python train.py --model="multi-label image tagger" --dataset="drawn branching plants" --train_examples=72500 --image_size=64 --crop_scale_min=1 --horizontal_flip=false --translate=0.06 --arch="coatnet" --norm="rmsnorm" --norm_position="pre" --hidden_act="squared_relu" --mlp_ratio=4 --head_dim=64 --fused_qkv=false --qk_norm=true --parallel_block=false --inner_norm=false --drop_path=0.05 --patch_size=[4, 4] --conv_stem=true --depths=[3, 3, 3] --widths=[48, 96, 192] --num_labels=16 --init="kaiming_normal" --residual_init="none" --optimizer="soap" --beta2=0.95 --learning_rate=0.0038 --beta1=0.9 --shampoo_beta=0.95 --eps=1e-08 --precondition_frequency=32 --max_precond_dim=512 --one_sided=true --adamw_lr_other_params=0.0018 --max_grad_norm=1.0 --max_steps=6700 --batch_size=384 --epochs=35.5 --lr_schedule="cosine" --final_lr_fraction=0.1 --warmup_steps=1340 --weight_decay=0.4 --adamw_weight_decay_other_params=0.05
Rows from block 6 of a small multi-label image tagger, named by matrix and row number. Rows with one number belong to one neuron. Each number is 128 + 24 x the weight over its row's rms, rounded and kept within 0 to 255. All counts start at 0. Numbers have three digits each. After the name is the row's rms in percent of the matrix's.
After each neuron's rows are labels from the 100 images, of 14848, where the neuron reaches its highest value: "lies over" is the class under the peak. Only what is clearly more common there than usual is listed. The data: drawn branching plants. In brackets: how many of the 100, against the usual share in percent.
# fc1: MLP up (model.blocks.6.mlp.fc1.weight, 768x192), inputs 96-191
# fc2: MLP down (model.blocks.6.mlp.fc2.weight, 192x768, transposed), outputs 96-191

fc1.377 258:137073139093129113149125107159136118119131142119100087133125092103131140150125062137151118163147087130158129127093138114126110133144165091121112168136121125135157147180165140142155127125116143116115114117098099110138100114097129122100125129119156117137137139115063145121109152106041136137
fc2.377 247:105166139123122116127139119125104117131141118125113138126119139089113119114128116121101134106104166102097108129155095135117157099101130218125156101110128137120122146098081152120118128125102103166144157115189162163119200109149129138139129169107150143170138122107157141122123112135148153093
lies over: foliage (47 vs 6.2)

fc1.572 224:145146144160119127106114152083115122157142067135100131114114143156133135110136113130086140106106106096104118096184134114130118156054115169118107107119139124132133118108133146096158113125183130137098140158124110125130091131131131167095116131093129138125106133114127157109125131106100113152
fc2.572 194:118103118080164112137092138122173152129114149150142129136153143135136112143112155130150110114122156146137128135097117156121135114144119102115095131134104103098116119145188158161114145095155113087111130124115110191179123107131144134099166108152090108126143076131147134141169155121113129138
lies over: foliage (47 vs 6.2)

fc1.246 143:097144131144132153119135196143140118160141160091023174130127118160095146108161128128134163127128145141141115101095125102121128100141138114095123143126141148128116168152154163141126106095163117125129112116143120148130107150130128123122130137104075123155141124118127137174156121132096074128
fc2.246 119:142126129148174163131158094090092102091083127139154104091062142112127113177126119154168094152111121152121146130131136109117147144075133110159133187153078127143136098112142118095117121129125169125125104148120115158124113102154128089170140130119142118131123106121135128136116129148109140109
lies over: ground (97 vs 22.1)

fc1.610 155:099142113158110101120119167133116125118123128130071155115149103142086094121137170113148125129124149093129139078103122162131136124117108154134101133138137079169147142136132101068157112115104153155135106081141080110106113182121113101104116147127104126169140141104105112170140111131150119121
fc2.610 143:151113104086126138129120137103104082127095076115132123119112104126103148108138105157138072138133118149086130132144150104103123101147158092109157093128076141103113119154110150142173065127133119152100152143113145138142128096139103127140130097161141112121097129140147141138121167114102153140
lies over: ground (82 vs 22.1)

fc1.487 136:125122112105128121131105130124163156158153155114091135107146116116146143142178175113146131113122123092130149133144149134139134139151130101142125134154140132099131101132152101135146114183146193160112109090131112096149123180140101115142087137097095153151125132130101096147156103103105158139
fc2.487 127:152123135080132112151102132169127114084123149162183141127094171129142120100103113123159138106138110135100128121120095109127123101126110127113125099132120111139120131130089154123103074113113073150114130098133130139125155084156107189153098160178143139176133112132171121135133142066137132084
lies over: foliage (53 vs 6.2)

fc1.192 262:154164163101184106107119153120156130123125168135099124141131132150151101128154154115118161153100107137129121125122118129107162156127139163135101147094089106114117149087198129099146135123152087142125091129133080133136111105122105151155121165153086121129143117100130096169167136112131126128
fc2.192 186:139115102149133162114162117150175118155130091168144136113126121131144158138113127160114110131084152165136126181123134132098111117124125095148130110143174137153124089156073131144083162128135141123102155120129154110121096178152149120136123119115131169084111114129166149142111142168194126122
lies over: foliage (57 vs 6.2)

fc1.191 278:133112113126112143151125164137129151142143153070068147104132159142109146129108145111133123113125128137125134151137143134136135130114127121145104134122141117143116122133150136134141125151124125139138155131085118153121145133142128119118077120138099115129140108000191104127168101122107120112
fc2.191 274:146162167101142133152132107135067130131114132076131108139139129100148103151107095153131138108156135111089094157116135120147123138154136154097113142138097131137123135135107151124107111129116161154111128146121128162134121086129132135119165155185159121174109149024136205119179114107129123150
lies over: ground (99 vs 22.1)

fc1.574 280:131177115119111093131129091114133171179147126085116109102123093155121108161153180140123115126138107124155113129121104157117142134128160103110153107121135160140097132113136138116140108137187177171116142128098134116151125116178117119121139141107146129159091104139074130103144086093121131131
fc2.574 244:137137086130151152135096104157163132143130109170145122113148136108127146123092176146155121109159131120149113167102129123159123157133133153141119131127099092118152130153159138163106099122104082130125096130151106153150136095114162137109149079138139134089103123162163143155160114119094120101
lies over: foliage (57 vs 6.2)